{"train_examples": 97500, "widths": [64, 128, 256], "loss": "cross_entropy", "optimizer": "adamw", "batch_size": 128}
Rows from block 2, named by matrix and row number. Rows with one number belong to one channel. Each number is 500 + 25 x the weight over its row's rms, rounded and kept within 0 to 999. All counts start at 0. Numbers have three digits each. After the name is the row's rms in percent of the matrix's.
# convs0: first 3x3 conv, stride 2 (model.blocks.2.convs.0.weight, 128x64x3x3), inputs 48-63, a 3x3 kernel for each
# convs1: second 3x3 conv (model.blocks.2.convs.1.weight, 128x128x3x3, transposed), outputs 45-59, a 3x3 kernel for each
convs0.16 097:485506510475491491482485496488507506501481469548559532527480464511502486460490467516491494479492505484501523469506494506514471491501480520490487524501487512515517506526527502494515482487501519495480506489490467476491452432502479487495477488494493498523498515542484510539494504502474507513492490498465505520441534524495492538471509536473484521523497503470468503490512516514518512516467497486474485511493466450523549446502539480475520
convs1.16 097:514495530537450501516499515498509482483521524493506497495473448538536514535471517542481496552516481514516501512479473515496496489495499503507485460494486477455490511472486460489508482469514540533497515513529515512512507503490472501491464489508470481483480468504511466512495461491491504535490534494500429461506481452480508480488514486519476523460492521479465518514485457498477498533493510534462543532524509
convs0.17 103:545509496535500501500489518501500504521514522498498531533522502510512504500512495500468503475470467493475398500467488514490472505501475488513490464493501490470493509524511502511514490497519516504493506503493510509495476467497468495497466444479510488515496479490508491499519478474502486474492454510492494508493490498486474520527518512496517515478468526439487477463468493461476485520512512518520525508518527502503530472461499448453502
convs1.17 107:501523476492517472498484493467508538461470503476522481507540488483534525497495487495502528504498475501513517484490482515512524529516474515529453507537505500513527517483499494459477498499523525527477515503483513510488521492512479486491487491493519501470498512517488501539504546564508470501522521509445472467517519525498526512500535518523410535517523503490500500503527498487509481513439459523461484520513506
convs0.18 098:515476450496462492508510463486483502456478504478498531497511521527486463521517466488504484505468473548519518536476449528491468530502502501483492529494453542546501525506494521478501496482472484502462510501479525510469522507526493522545533522522480494478506500471496495479451512496444456490489471478503523479547482483501506472509493466489497498492522512457506511529510504513544484484516529481501517521483549488525508461492484486510505
convs1.18 103:418452441459474461489478493485525513511514485492495501502525510520485458506488450493469472453498523454508500526500480503498480494456507509461506470500486533509512498510497490497508479499494496538498482523537542530545516531504532535535491488533504493496469494518545505488522498490522505460484514463516539472558512496502444466534526513499503452483542449533494547510501472477454464457488524473517482489482496
convs0.19 103:534502489520485459495473488485487510528514506537527528453403487440416486482435499460465507493486488507506525466471498503493503498484497502506549467489541460484504510511500500502498494490499458448449433457435433494471492509495523504530518543534489503525492499506451459464434469476493500485486498501468485467490481510510507534527524512537525514505520489487504530481518517506505533455476514498503523516515542484509486486503495484499516
convs1.19 097:523512544457470528471476500508529494502483474471529503442497525458458471467487501481513540425463500519474514476469507468500504515510501472476481506512520500464491513525516483465492511487487499511509509536466478496436490509499494503526476526532473467502487459437449508524496517498479502489491464478470513485500512497480502487479500502466529472501503525521530478476494503516532445504458475525475483470518503
convs0.20 099:509488482504494500499509497504511486506507493490504521512498475520513483505516479523484467473459470467448486480504507485491478499498476511458460510480496481505534492489500507507512516529500494442480493488491491539492482482509491478512452480500469474494504521517506525534512480446515486462469443477463451457494445497452493493506513531470531534462521535512503516509513518497527518469450481497466483487488492481466465488456471442463478
convs1.20 112:548517492518504487499502470471504521513513519493496506490502530480495517473490468488527506520526499526502501561490497521507514520501480477497476488489460455501524483541517498497453457505476514516510477496495505480474520462494471439491517476493471503516464467507455493513489510510517504484509500506488484516503505517491489462462472502491452506498462515498484489458475471502491497460492485481450505482494474
convs0.21 098:518470491502499492481474505527506474459460481505508508495541482523513490513515504520477494509491516518531507444470475496518522517525508523515505507507497485492508509518527516519493485510506526522498532486475497480495520536468506491460507466511439445484483467482484492505529481492514483451518489498516477511489459507489514521485435490445442471452413525478508494485504506497516517544533491532521517543520513531517497509488448468479506
convs1.21 103:501498476554517494511481478487530522516437449470471498507505465528497504500460509524539457519505477479476501499531510502521516469470429489506495487480486494496474530509434492456522508500534481475522453473475470487508453450456483537470464508505509496533455461515490532526505491489488427471496502539462478485545496496475457479505494505487451497485524521517446425510504509486510504534508547558506497517513508
convs0.22 103:538531513524514508482506521518498496485507474500518477483395422458397420498443478479509505521512519534518522500515504497500510499480479480438451436418429482480480510491479487491494523523534512473469506437439513443488499513510498524505517543538477486468447460461475488492487489518499485517511472513492484519510468498515473476514512515497504510443519536516499525520516515507497521496510496512523534515512517513497505504501512519498517
convs1.22 097:529519529505511491494513536480524517519525509506531457496517533481460498475499525508531479468537426439477496495487491486539496494531561517474484502521498522492480476542505461504507481472500513501528518468479491482496544505490518479515539525531491466507487505495508505504485495491499502516497494455498500483487514497480501482481481457500474517500482510529476466515488423489529446470469448485480477525483471
convs0.23 100:515526527535508489536501443573532554533504518476505520520483485534489505526523524481485482494495476494511501502503488496493493484488483464479486516522508511544531527534507511493462518467432526499482540516493500503471513503514486497473467454449551534529488478463478501472484472484478480472489490504540533514514499492511524496502518499477498500471461471501525503506526515482520494496464467496512526502536530486490491489470470503508503
convs1.23 099:522522490513446473523494500494503489494464474516533502534472497519472478525502469505496529506525507494456543530507532537489486505474438505479497492468482468472513467425460478514521473448529500455493538498542476477509497495502500513489463462490496520482517518552503512537467460500483520520484530555508461510509483524471471483467494474509537495513504481495525526551504500518492464478523500473405505512508486
convs0.24 100:515486480527486545481501511465479502485489486491463477497464490497489492492493485510524549518527554533537543546524511541508489532486464518460447489461457503478500507488505517517540499498525538498493517473499507482481465520523489507521505555503496492504456447470427430487511496514512510510538530524501473527469487525505482499470451473442485526447509521520522555507507524496499557502553577493528565496518523497475489480496510482485505
convs1.24 098:539506515549504499521483541523536483537519499508441434492525525506537471497474478511472492498450417467491472536499514504528485503503502503501448511517477489545486478540479522522500524502513506497516530478488528479482509499503486479504514537518533504512530534512505500498470504461518523464511505450521523496556538499518462491468488466517466491495496477498443478530527442490496469486504459466519520469507550
convs0.25 101:530519503496491453478461427493486490499485491496521520518512498536505512505489500480485494452493497468491502497532523511536521480520526500479496532501488533527483517524478482461436474452470514521515509517516501512521481456495466453458491493479471465451436459455446458459481485524484475529495469508493524531483465480500461496468470495459440465477437448456490513487499515494504522475502521484482508490481486505506509520496488528494499
convs1.25 101:506524525528457492500495516535536531500454510450478539526454487539469531531450488485507537500498527492480521504480479527510503533471408456480451449508433474443498550440484517488471513486495477493488546509497519486530487484477484496473491486474493493506509481514497501571518511513512462533498529532491476496512471527499462511505531502471527503494513472448464501507496464499506444499519520501448505498494504
convs0.26 101:540537532509510513497500497507507508485504513484521516507430404498418406459447472480485490505486513510500497493487487438481513470483499498469456492462464496481508524498499503485496518498498524466439524471431506483466499508514506532496521527517449475502465482485503516506521501506510445484507463475499502524535497474530505483512524539493523539458485510487488496523502506526484511500515512501486558502499512509514502518512502517523527
convs1.26 098:489499533504512523461504531479488544501511505533509452497499509513485465499555487494509507449501478439507498497486488549527483499516531480470482517482465507497481488530493435495475521481508504479539532455529526475495524472476508450479549522513457443482473492484503484465507502519478486507472471477531504477473496487535501458492479471505479484511467501521462486525484465486490429487485471460507478519482471
convs0.27 100:543493471493468472490510525483517506534541530480457452509498500475507507499525514506494465473487491510489452498491491505508483486483463491465485488427497512494512509507500495498518507521527497452481483467500508511527471464504495472463488469468488474467511499475501490466531501493507496468498477517475508476487490457457461504539513487488467479515508506488461465507487489519518517530493490491480465537503510499468458476462472498482517
convs1.27 101:523464522490522491514519507498515521492479528500475477474492479460520502464548505504506498523457479531513492469466439462523511476496490502508519501527494466513530502522503529474485490503536533527482500482475509497494478485465493494496506505489508515494523495512457488518504522515525493501490464492480468487526504484501544492515512508488483571478471532464443490492526479509508477501470495492449485495516511
convs0.28 100:506499529493497503487503525487485495458480503493475519479519523479462505468422491539502477510499474524545524487544531474528540454477486510516527525483483495468454509483481517511494523521498498463522476474481475472468527503499488530497502532474460492475470481459490487444502484480484456498448458488476464512485464468451467459494501471482479439488495483510475493537499488507526515533539538511510503494465473505498498519509496511509516
convs1.28 102:538512531549559541520521499502519487513505536449449486499492488492479518495500482503527512474449482459467492471476511498513518530503496474460485474474465490507484524464506492446505500531525513500473480501465524518531442455490452484465516547518530499522502469504489452512494505458503478521493489517490506520488536524484488471517489487482503495514469501487479517507514462540510441482485514506514481504489439
convs0.29 103:491522513503504488526494487477477478442426427477429411533524519489512522516515525502524510485502519474528519500477487496479444510469442539519479520509473506496491511508509509505516510501479474484488470479502482502544507481479493518483499470494472468472495477482516538524507526512534540528508527489447464514466464491492483502485489487490503522513505495506496515497516499520517521500500515483501537509504530508528510530525516497499478
convs1.29 094:522548484508508508485491490472479494483490462500476499499504482543493499479493490467494490497510495522506518485497505530503531498522524481513497474486478495491488506488502510492482486526524469487495492502519498484518542515519495489457469449444557528501502521488521490506467449471503526459475480494551488479526483516468551511506538504514495462459492509520489507486519526481457497509532501506516499538545522
convs0.30 103:534517496487463489484485504488523543464492468497506512488421455484414453484440493492465475518501501520515506496484514507501505504495501469447453488430460530478531500487488472473497486483516531496483525487455523503475505502526509476496497513540505490501509526524511530534520504512494489496475490516482524509497472470493524517488483496426437487492514548513478503506507486504516522476486518444484520476479520490495510483491503485493508
convs1.30 106:509486488546527481480510510512539517538518501450411452491505507520452470500520497512531525464436473457476467516510479546528504519511511422501464462514468488461442500519487485460473502490464517555527485481511504481520499463463501478467545515501467499519464447490503470507476480495518478487506489467505534488483479506475480482474519499489432522479457513488479456525479472503480450498473492496479505506482501
convs0.31 095:469509488484513493452495485504490488536516511501499506520527469515508461494488473505498528507483495509517510486437465511487480510500492492533455482528476482508463485484457498487470494485489467539476474529466433526460490480478452485484462518519507477502489480513480496496469502504480520485498505475515531504465508452521507477508485493506502517481456547460495485437486450477502476505542507495492497523503489515535518500514508483499510
convs1.31 114:433482491460503539441505501514536532538506508509517535500494455473503527426489513500514505461494507470518495481517517507529505500512524513499469500482451505492449549512510518434515492455462512517486507467494488486538477516520488529486497520516533470547533484510498481529533545549512458506515477497474474480494522486487498496524523544498428529496473523483494480490506452486504470475531498468523496512550514
convs0.32 100:522524512447471498473477542545561547531568553495526518478444455455430463482475502511486494538508487558526524490482475499500509518480471501483473483470466470462467504520532472505530494517538485416487468425462475454512503519499491505516452528528508529506472492483482484475485486520445484517485483521519472524505522504492468491509518521485495493480501509508473501489488463500483507494513466492495528485486512502500512525534541524536546
convs1.32 100:480468489473502474493509523474492476503481504495550502486529508461503502447548547528524499466510456454543470496509449465521484492558558516499468496515528497478444550525493500462491483478487479494468510495464538523492525492493535537493516539538495489509447495526466484516500502456511468479456477476493541511481517516481543520514507491489479473490472514510511464497524419520543467492526484461487462451472476
convs0.33 100:527507503531526532496491532545515526545494497526514480453476513478512532512541518538509495529491491511514495489444444479479482496503499500445505472459473464493473500498473486503514501494514475472497474484485487469498498520510516525538534531519537523490476471496456444515474491496496503519524512495505516514482497536510494490525527524520507521462481518524507509550513506493517521462473472494524536499545528530528518505521531500515506
convs1.33 093:511513501509460471512514543501498525475531500524548546520526539490475523504481536550512472489512464472478488498521521483516509481470504505485543516518534529490483471498491481544553516497495507517551492516486442463480514497483506470497503501538470500527522533461544514509477477481490529486484488500489482513491485472469511527483465506493469495473501521559509457500475480486550526495494514533478454517499438
convs0.34 106:517506450507506469502507479496484502506497521494501508525509510514487499503484485476490477498491478507480470488490476501492499482474480500489483507508462501520485506512479507528509507511504504511497494519502514516522501454440474465434498489470521502489500495501463440471513513468485520481496499500517515489464505511514477488505470498492480467512507511481440462394469459483477497490507483489509465488513498461450441505485483530526532
convs1.34 098:458478518475484500555521499502509496500486467489508488489490458514539534488499522489487490483444496513465487472496471500567510494532513496499494506535457491504523538475484527467501513490479518478525522512475496482436472473480497521465531532497498463497492500527487476529523511519513469510507435480529519515531536498503496496522530507518510504508467491447476519525549492513529509508491484496493507491504489
convs0.35 101:498506489522512501497476514500493506553522497564536499509511509483482504485471493535546538540521493554547519472435450487476465494465445502476472489463486437435476510537524501519510507497526488502497466481476440462463443495492480499520498546530541531481528526513477459442513486534491503555511535542499523515508520520518474500493506519515513541507505515529495511538504507506507499507502482450495519502524540512496497497511523492495521
convs1.35 097:485504497486483453519525518507477495509515459534531509477507468468499497460527547528475441482539471500498523510501464496515481501472528532542515544547514525482516466493497461499512524472509533509507495498458491496510502513495539535563537538558468526498530489438479443461528496474505492491494474509492491489482523498514545503516517510492493479489509516493497467466464453506520470493537517484469504450473509
convs0.36 094:537470490508491521482522495546505494521499479492472484435455499500488508521511512467503488474505475491478434456464517438459513469464506486483502525535504506529497510490485489515511507526499486488478503513508478508513508500476537499480528520517497497522514500472485479471480465480505485504507482508518524493512485485509488457552529478558497490493483495511498508498502503503498472499526474517536498493486457516498473539497492525496509
convs1.36 094:500526499514540550508515470505537523527453491497501500509489511513493496528485484527486485465498508490472500476532532488536498511459468446451524496484514462488443498508499511470532502490503481495459470505488491495485515540495487500479492500502499505546518514467466520516542538491513509502519491504510492500491512527495471505508470460502540489516528532508508495483504521527515492465494524505474438523491491
convs0.37 095:524531502557526472552509478475467492462496502474489509489469499454473489481483480453464469454471493463481482499480498496474483515485489471474483466468492480502489512512494538507463540475475492471501508438510498459519464491498509526471507479489527524526548554524485473476483452488491503480471499479476493501515494540476515551540555528552544506544531498467438517501543542479496504471488503480519497508521523532529508555539523505483491
convs1.37 097:494542540484485531490513520490488526486511500487520477505517518452497511473508463463513508437540488513498501464472494498506539497510505479466523463507500463466508498520505510496506498472522527514519532525503493511470520506515417443490453487466472492499523503481458488563526548523525524460501476478528520476474508478484528496492494483482481465509466523538509462473483486506535500479474470483439492529518468
convs0.38 098:509496499481486463513457475507498505486483496455491521507518516511493486493496486505516513520513517490505513487484503489461486471481490504528497505508500505502490504499519470461469486470456534505482526548476510551488476452468466467460456421484501488504486507491499516502523501508496494501480486525535539493507524505491492511521521511489525533507475520497504489506540516513516517470515491529524514515537522497516485508500492472487480
convs1.38 098:480547515490510513536482504489462446505479432565489484455488504520503491523515503509467544507530506468482460474450457506486457491484487564513475510474495458488513503457461510476486507522482506484467504486493472451487483491520504486501513492502539530488507498536464473484514459518466461463506448467492503533513540557549525526429432471493498509471461487485516538522471496520474504496528505499491536483523525
convs0.39 098:492474493475468519474511505491488492541534555504501565515514521506518503502511482488488452449489502475492552499507497525513443500455401491474506473490511482492500510502499515498462495467463483466493479482476475504470471468520457464517503512537455467463499481481493488467502444434495501484503504473498491485483481527483526537497482488449500506454517512489476519496512514531529535532473466483488501465500490486509506515547524497544518
convs1.39 103:523510478470475527496496497460471532498534481541488500503481515492490501471527461499507501524535509497511474534471484465458491509514505474488497533493535486490550466553506519516455488491510505524516480466518483480502532477470477509475480529510477527489505504492515505527470496501504543476484490497510486497518478501474519500475508496515502497476458515503478476473485482510500516487490495498505530487522495
convs0.40 098:499459485456479517519538502528534520492523509495493505446474516448454506450419508498516530496512502514482478485501482521522519548564527484525508469497490493468504491479490507522507501514499516468501482444512489484485522523543493510506481517514493489506512530531479499485505515492493483491441500497522528505511519501506486496513506470457498525497528521549538536518532517468482487510511488496490488417411434504488491478493458505506489
convs1.40 096:487462480423474478452470455461473480509519475483493504460496522473486490487510504484564500480479490465534525509486496485483477483516473468464461483477505508529538485511510506451493504504487521521526499458511522539520529515535500486533517468529481484490460488499500520484502492501538486483492526480478483471464489493492453473510490508508441496479495451523503484501504472510485460473486470454517523470461491
convs0.41 111:471482505477498501489490502515528508519521510511515513529531546509512536502511514496470489507507525497503488479487485493495499505516504506494501501501510518501503505489501513511514508521516494483531496480510504486508445466457444464490464471469510505505514517526506512503508513479491516469491509475510507492520487474513485474498509506507513501500496496425437450399414431447406435514507500520511510520517509502524530485510504482495496
convs1.41 100:473465497484490494530527506531517507496481492532464485495511480474499483487475496494490500485458489487482478457479461488493513520512508541490472495488473473474483546486472467447452476521478535520502494500501506514510471487486493485488544498515505509492512521513518512517530538539480413485491457465456481483512495484484459456534532511479435500497480470479476523512456511508485527530466490515518509480500503
convs0.42 100:511513499513510501520496510538506481552525523503497516530499535538497540496471510500524515494487483498480469482487514455455494450437472512501504519493494507492509475465478503504522527504537478523511493523501510505489487465489526499496518514493492496482481444460469429448509519521522530521494519508511489482525500490531523508496468475496484460528482499533504482504480481491484504511507466502476465525526498494493492510491486502501505
convs1.42 096:490500480492448482545504477495478459521513503495501493526469482541454545478476511509512539504479503471508501514494499511462475519503497491491483503496471534524467513509515523517529496525467477531527530498497495458494518474492509460475510482511522496503543543509567494495480483464504530526492447508477511523512496492488481515542468462510532515496483501479454479516515510466533538472502513473484489495498490
convs0.43 102:536479496528480476496474501528520489464491493491493497504518484517509487489521507496475532484450491473469502502491484526496487536518498525536493484527516454526510512490511516496476490494485549512508537478509508469512505492491501516475520478508486461477448442456445447484485472477497479441526473489498495487490492449495508493486452481414428486484401498516524500470531513494510501497492474487480491484471482489467498480460471510480505
convs1.43 096:546517474509517492501474472518515520514450460503476505492487493500483490498467492484488477506457455497470507518502513534469525499459413513508511501496514510498481527499453496483519503522500467454519468463479485500471483481494540544489474499491529459493487502506488533522490498488495433445516492527439468513551491523492488515525468496482435491513493519496483500522502564476499498518469463521485493520523521
convs0.44 097:508468511484489514477462491524465439505471471489471470479500457474484457471457477488523497508492507491509463427467523410465534407454546507525444490517460485489497490480500479499487472474467477500516493485517532477492503539480528524504541522508492500511527514525484484517505488526547488526496510533556471492553504511545492481524472500505488512471500526515517458555512497549517488492503477523469506511503525562507516548490496501511492
convs1.44 095:472467516489488532476472517465475468512493488520516489492470498535519539517504512481515488493525509502494512534495507479495508511468513521508508524493516510531493473448486484475541494500511505451478483484449503512502497486506490489466530521518499485539515499474483492471511489475475518535492487490482480538496464512521504517494471497494527513487498469508483530481493489523520500519517491492534472485488523
convs0.45 101:489479450514464452521475506459502524514526537504489490489451472491459488499501508493476483479489477490472480501516507484507538467475494491443462523478460500521506506500468517507485502504494483453505500477513502509528480465476501467497503512472497471459462477477500474465484504522494470497487488479472510441464484451496484474471428458540487468522503496496517512522536512534550529444458513492478454544516492454435470449394450501444471
convs1.45 100:537496532523502493505517483521513523523509523493454521455424424509484504534546534510514496516502527528495491509456455466533486495506498500472523467474442477505472521515514524457517500493504514480498490512508486486501509494489485488483496517494475498521508498494491459505487497520522507552526449494465499546524496499536540531502486492511523516522432498452465528509522459499495420483510484492477480486524481
convs0.46 102:532486490516518527527526516517508472481510500467509527518510502500508507532540501482464498445468465463510512507512518517513495476489483505499483497472479495506490521509500522521506509493469473499502483516506520538504496463522486521511503509489501511522501521502500501457488404460446455483511485495472451454451467486506536496496493497485502529501506508489509501491529525521523510490490482487488499495497481440413421501495511533531517
convs1.46 104:526500499463426495504485510488471533490516497521481512530493470456513496493535506496497517497477499517511501523475484482470496487482491480488493536504508475488499465493470507492493504468507523501504506486528515460496527462476475491486451457459526512503523512529496503531499478515513538529472454506502505501483509486484499499474497482486491483499448499508473491497520492507508523497513520483442470543522513
convs0.47 099:497489490479494473507500485527508514544534525502490507480490504518509518510507522482489504497476491490455457467512511435501537451507516493465459512488473494490474508500460512482466511485488490468524477473508469475499495503480514514517550546492451455463516482467496483454499500480512540485511491478475485488524490477484481483501495505520483481496488528533491490496546510498487501511501480518519475492509460488460411487450403489433466
convs1.47 097:500520482483503526502462493509533521502480509513495506468471448504479496498486499531513508481486509473500511500470468478478475517473450518481562537485506460474465525485499513475527526499498530511490501484479487477519519490471484499472461481467496486522495504473509514510507509492483507522519477496471523519517511534549488561520492458490531498490502475535466509510512496496500506489483505449460491485531518
convs0.48 098:501513516483503476490487529453476496448488523474521539539481495525490513502472495479510484500475524496482495474473487491462446495488428501493493509525522505502520462479472463492488498506489537511498519510467488478490519508511509518513493493490529523489552535511494488460493513502479506527484474458486514494505534523483505524491507510473498469491478491518525542501492534487503505522512529493523512479490480467472483460490482536536512
convs1.48 103:483573463546531499530505485523507495496516518495511509456485460488537499504482512522489485534474460498528529477495502515479481512520533458504532463455494471490456485501499444487467441532501516483532507470507525502506465487504479501526491490549464488514470488507484512505519512529475490530501537537462477480463509502477508483501489509462521466466497510499539491489504528491499513481472460499472477475469499
convs0.49 105:511520496531518488494480507479498489522521519483479484533518512495495517506518538504503457499476491452478442521495507499477483503500494504521515465467467469443472500516491519513502498494515516493465497470451498494510498491499475460450455442469521514516494485480515512507531508458517509462508491485515472467480467455488475484498501490521531519511505531475476471484458463508504464490459461526510524520510514505505502489480469442450475
convs1.49 110:508506493494503490505497504492519530492472500499509489478515502474541502449481457521506517486488488523512483485516495507519515508520467521493467482506511474536542516518492486479445492515503528525511493497508498512490496496501513480480516491496487484467456467511474499517533532545511459489511521503495499457536519470490495478500519525479412529503522516494505487513512508513508480472439467468453467505502486
convs0.50 102:489474506474459491473469516456473460500509481489497485505505514508516513528523522494513515480451461472466460492505506505501519517490488520500502525480507528495507492491513505489495523512504494525559483530551499545544492473487474490492511471490512507506520511512540513503500482466484476465465456441445444498457436461450460447462450483483461499490487525510506493488474465494470514493462468468449434468465480468424475419439468416439490
convs1.50 096:545503537537504517495484493477500491482484495469453473479472458480519498480503500490489498494469523516543505543467473461479487504488451526512508443442467471456480498516502519453492504482465537499493486453484478481526495536536470494499457480431531494470517480482521497498498482493532467502513491503473486477535513492511514519482475506522476536501511514511490530482507527457482505474445466499522505480544536
convs0.51 102:450496507478479494503482502505524504526545533475496501473505471435468471468457487513509507514513479515483496500487474480479495483501490499494492476448465484484487498498505480491506502508494485491532493454490503455491473482505447477511468482499500474454460461470500493494517517515485494493492483456511509536452457458479481462468475502487503490515506473526531510481515480540502522515520476491514481499474456494509520481496513493500497
convs1.51 101:481495494469501497498525500503499511466504520491484485433490486483486473507555516515538516489463489483540482445472475482503489504542502499472468475477450478466486564522495551458464544505493528506461482498483511524511475476494477501477505516500503484484459488527466492499511526502499485494509492500448514545464502500521521515511524503489499503504504490437484516487507419497516442504511474448500473497515509
convs0.52 099:488492473546517468524470476520458462528520508539545540481465487447473513443462508516510499521500472507517523482479518460481498467473498477458478485493514465496543557531501523510494509514505513488473479469501472465509464501478512494501529549518496509513510486489447429426499496523521515522549527521489486479503518499500522516498496507532516514503486473514504527541521532524522518487514530498483495497508527489484462492483472484478474
convs1.52 094:497520512486453501503554525542462427492517504533535502480486475489464493506464514485484453445484489505520495512477467492494444505476470531499539520515483540486499469495518436493505484513485491523514508524465513471478493499495509485558522525525473487500563496458508450498504489487485504463505457479502488516478469488508539509476432461492493454524456499505513512480456445505520487486504504490480501489493498
convs0.53 102:497536533515542501494508469522523491509518512502525473504512462510451488495434522478486493476478473474471489505503494522498532508513508516514482513484438503458497487519500496514494491494527512530497519525494524526499499516491500490492510508515563560524504516481482461447495489503514513509489491509500468497517524501517504481502516531508513474488479508480462443478460498483458498461481426450434451454470462514509511515509497496490493
convs1.53 102:521525512469464470502495519479514530510439508500527492545529480508469513432478533530465520470470487462483493494507498514531508500486484474489519491536493496504513525479480474482475478474465493494534542497492461460482517511482485477481537521520463515535505523518510517530533501516529416477502505498501452451506448453459504504510516491483445515483498526516512471528524455517538467425506510469435501537525459
convs0.54 098:492485481478471461509463480503498538508510521514519514534521492526489465519496447459469475466475478475515492484500502469473496472454464528520515552509463527510480505502537503504519516487503475496505486473462473484475517498495460501489527521500472508512455466481471477467517501521508449474530502470507529524466447471474454497474433443499466472512481487491497485516473507520492478469458489469462465498481462505494490516483474510504478
convs1.54 101:562541466514523486464482475503501504490497538506448518498470423509498460496498472454448485487456507532522500502502476527490446527502485470504505487437489521486458512488514523487493515517485466440444476489504538510545482503550478478489502457508508478499517487485545490505497486486493521551495471509484496486526519476500520494494547534472528502450485484509481539486441473490474484485485468512512467460483512
convs0.55 099:521497517515472479515459483523496491491490480510511474499513507481511482456526510507556518509494546507528511495512478496504486471504498501477497502475476488478495532496520530493523525498505511508479473510501485480544503462509511480509498495536504527501457495518446497531501525497508494478476467485455519511421473502474466474488518510474500500492509522520528494533518486492516514496480480440452443455465452494521532459499525491494496
convs1.55 101:516488530532474479535461489507528510486467481446484493448521503487482514511444426469493522511480526513521520478484477500462487521490468468512459481504445518495500518477470484436508488501480527515478499487510506473504504514481446530493491480461509453486476460514517530514499466466494465490464523498502520485512509496510495447471515505491482530465493499505481493480539499474472470535460502533513500516496513
convs0.56 099:536491473511461440456455428539556570508522521474514546500511526474474499467467516492499491510506506508514503504501499466498495467510532471505518469473518476464498491472499464446470466442431529507498515504465507529435501512504474462509497465517506503520508505484493492485523521488510505493497520538508492483529487482517514511493484482467443465457459471498550525504509503502483497452483493470490505483522490489505512504474472513508490
convs1.56 097:538487510531491475509488502476459486462468513495488494488474512520491484498517516450477527475502502514487493510490492532489478491500493517516502514500480493480495473424485512490499492524462470488526491509510493472489502484487521473474521521467491524484459434473464478506462464500477448535466539536502510513499497546504481519479502475476481500456469483498528474509472521526507439461506516516498489478503492
convs0.57 102:504487493512506516511520512484474460496503483528525504503501501491494494502506504500518516512474459481483489512498495522507498518497490499482474511481464528511487499506525521515539514512518486521529488503528494513516528529504527520508479474502555544538545533504520498477529507448477435407469488461457447448463456440463467485509520491514517517521528535510526535515511477503483498509514489491473466506492505511503490439480497475491506
convs1.57 101:485490560487479501532522502499505487527505512483472475486491441448508446467469459499488476499436487516504501500499475468509491495489467479499496467484503491502543496482515517481518515516525532565504510498465486468478506501501494519492457452432545505485492520541480553505467511495514475497530548502481487491473516422492470464501487477477493531509557489530504523522505471478478475489428488511515481523511482
convs0.58 096:489485498496501501527526516504467496492520506517555561492490503509492484512505482483547523495467484519460467517479455500505477504516511512495484494491479523506476484500505502493509525519519496497500495501480505492480483474492503555525526492529496520492463506484445504497522525477489493523499482524481509499534520486530540501466485484484476481544497494537529480465536517512493526539527527527458519494513514508539513445454503498484487
convs1.58 107:482438427528552457465495482548507482473448495531506478474479526469513531486481508517487496511501510484491501514503471518528496538482538501461490531497474492493485484500513473504516510504489490529565502497507485512512472513505498508544532547526521528493504512484476522509512491495501534489523531508510521494478529494514495510523564523480517456492529486534501495521513487490533492485502507481529517527470539
convs0.59 097:481527501502506455524481454523488505521476473486483466512506474499504488490489472530512511490526518465450484449480477464489442493508492483509539489504532473469535530518487528495497491480489463500489489512500482514492524519516513493466501480504511506489496497505500502516486492516450506525477504503501531557478520540486498501467509495492469444467455455527544542482514534483527513528475513493497537465534540464498524492494507482464450
convs1.59 096:488511490462488508452463490513513461503477497485508526495483538505484535516469502488433492538521500492481499513528550517498520452456459545510528478502501529521493499458481471549499498487486461469473523456506477457515507519494516521509484465499516566551503501528540514529481486510476484486482486509497469494518494513495498469469497501522487490505506450491519493489496558464481521552545464524462487552513510
convs0.60 098:503506542507536558499504508553501484553537534514543536495454448505466470527486515473474504482485482516517486504489504468457480469480477540502473521490466493489508519505492506499491505506518475483486496508477515519472470485464509507502500540540501548534482512481487458459463467497506524523515533499501479489510503514558523520523523533503528530451478504457503479480497524511481490497507447495464449475460448482495499511523500510517503
convs1.60 102:565534545483425482538555516475489529492508490528548541551501461456492486463507513519479526486493506489508488500460516506468472518514500474514502532535495465495526543502493483512471461460498520507505534472520483487502511493490471467487517518503475529513554503514529490517533502510543509497472461493516512501493516474508529486519496517482513522491476497520481459491495473499526504482516509439460512522464494
convs0.61 100:487473445517497447489492479480510516444479490484506498514501523517511518509502513510515540484498535487485500490515522481479496499492510501481486486494508485468485496491476499492460498498481505504521495503524499504538507484472525502496473511511485490508504505507508497493496487451533534503508528501441504444478501458497507460486481481505521494515516522495505502495512501462478493485489479525516498507520518507523508517524519498506510
convs1.61 100:512521526488499524477488525481467469521452482451416488469480487487516493477519502516512502496452466516452504468461494445474514441477511506432407473480453466467506498488486479451444494484496508513523471484485487489482514513531468494455475497442522474491474475494465497546485481484487509485482471500512517490516511482534511495520524504508487448470505503446423499487486468506512517453497482459478508528539536
convs0.62 100:510528510510508512503522532488523525497503495475503517488494497447473486449492520499497474481470478481465465499496499499502504509503503502483518483480507480487515508524527526532527516528529505486498497474489490498488500464482507517504516504531487482521483483515516480501552517495542514519501508502493492501461466514467489513463510534495525522499520510503472509479461496477469510504504477503521489492486518475459501471503516483504523
convs1.62 098:506515494463479508501473504482511506502505477484522505518498481440499486450447507490507500484493525520503500517496523478492481488445462489507523477494502492529467512523503507515509497524515509498452512533461500492456512493502485526518472503484508545485497505504460555531493514513502498495514540487501453480521489473519460474485531494511467510526522517536494456524495480470510530487463523537463473567526471
convs0.63 097:460433502457455464487450489494528526504532546508545551487510526498491530486498531475519505510467477502490500490483490480497496469484488493519526520511546502515529456447504461466496498488488534493505516502503538506518483462489470498486525469484485493523513498522501457512516501490515519491502502498503506473499516498498523524432460527453462484470409469498478478484500480501484478484511509498475492506502466458487498477458476468462486
convs1.63 097:481466488493459454507478465493476454499469493505470466490506492535491517530488477478483542484492509540516485502476492501492488502477465462510494477491489475539476536484513552513504489527466491488535469463545463471486473460510518473493553517494470500477468477476462496477480458508512471528518514495458521531507508516529472504534486490501493530498502486481486481491502558531472513495507514489502484498500499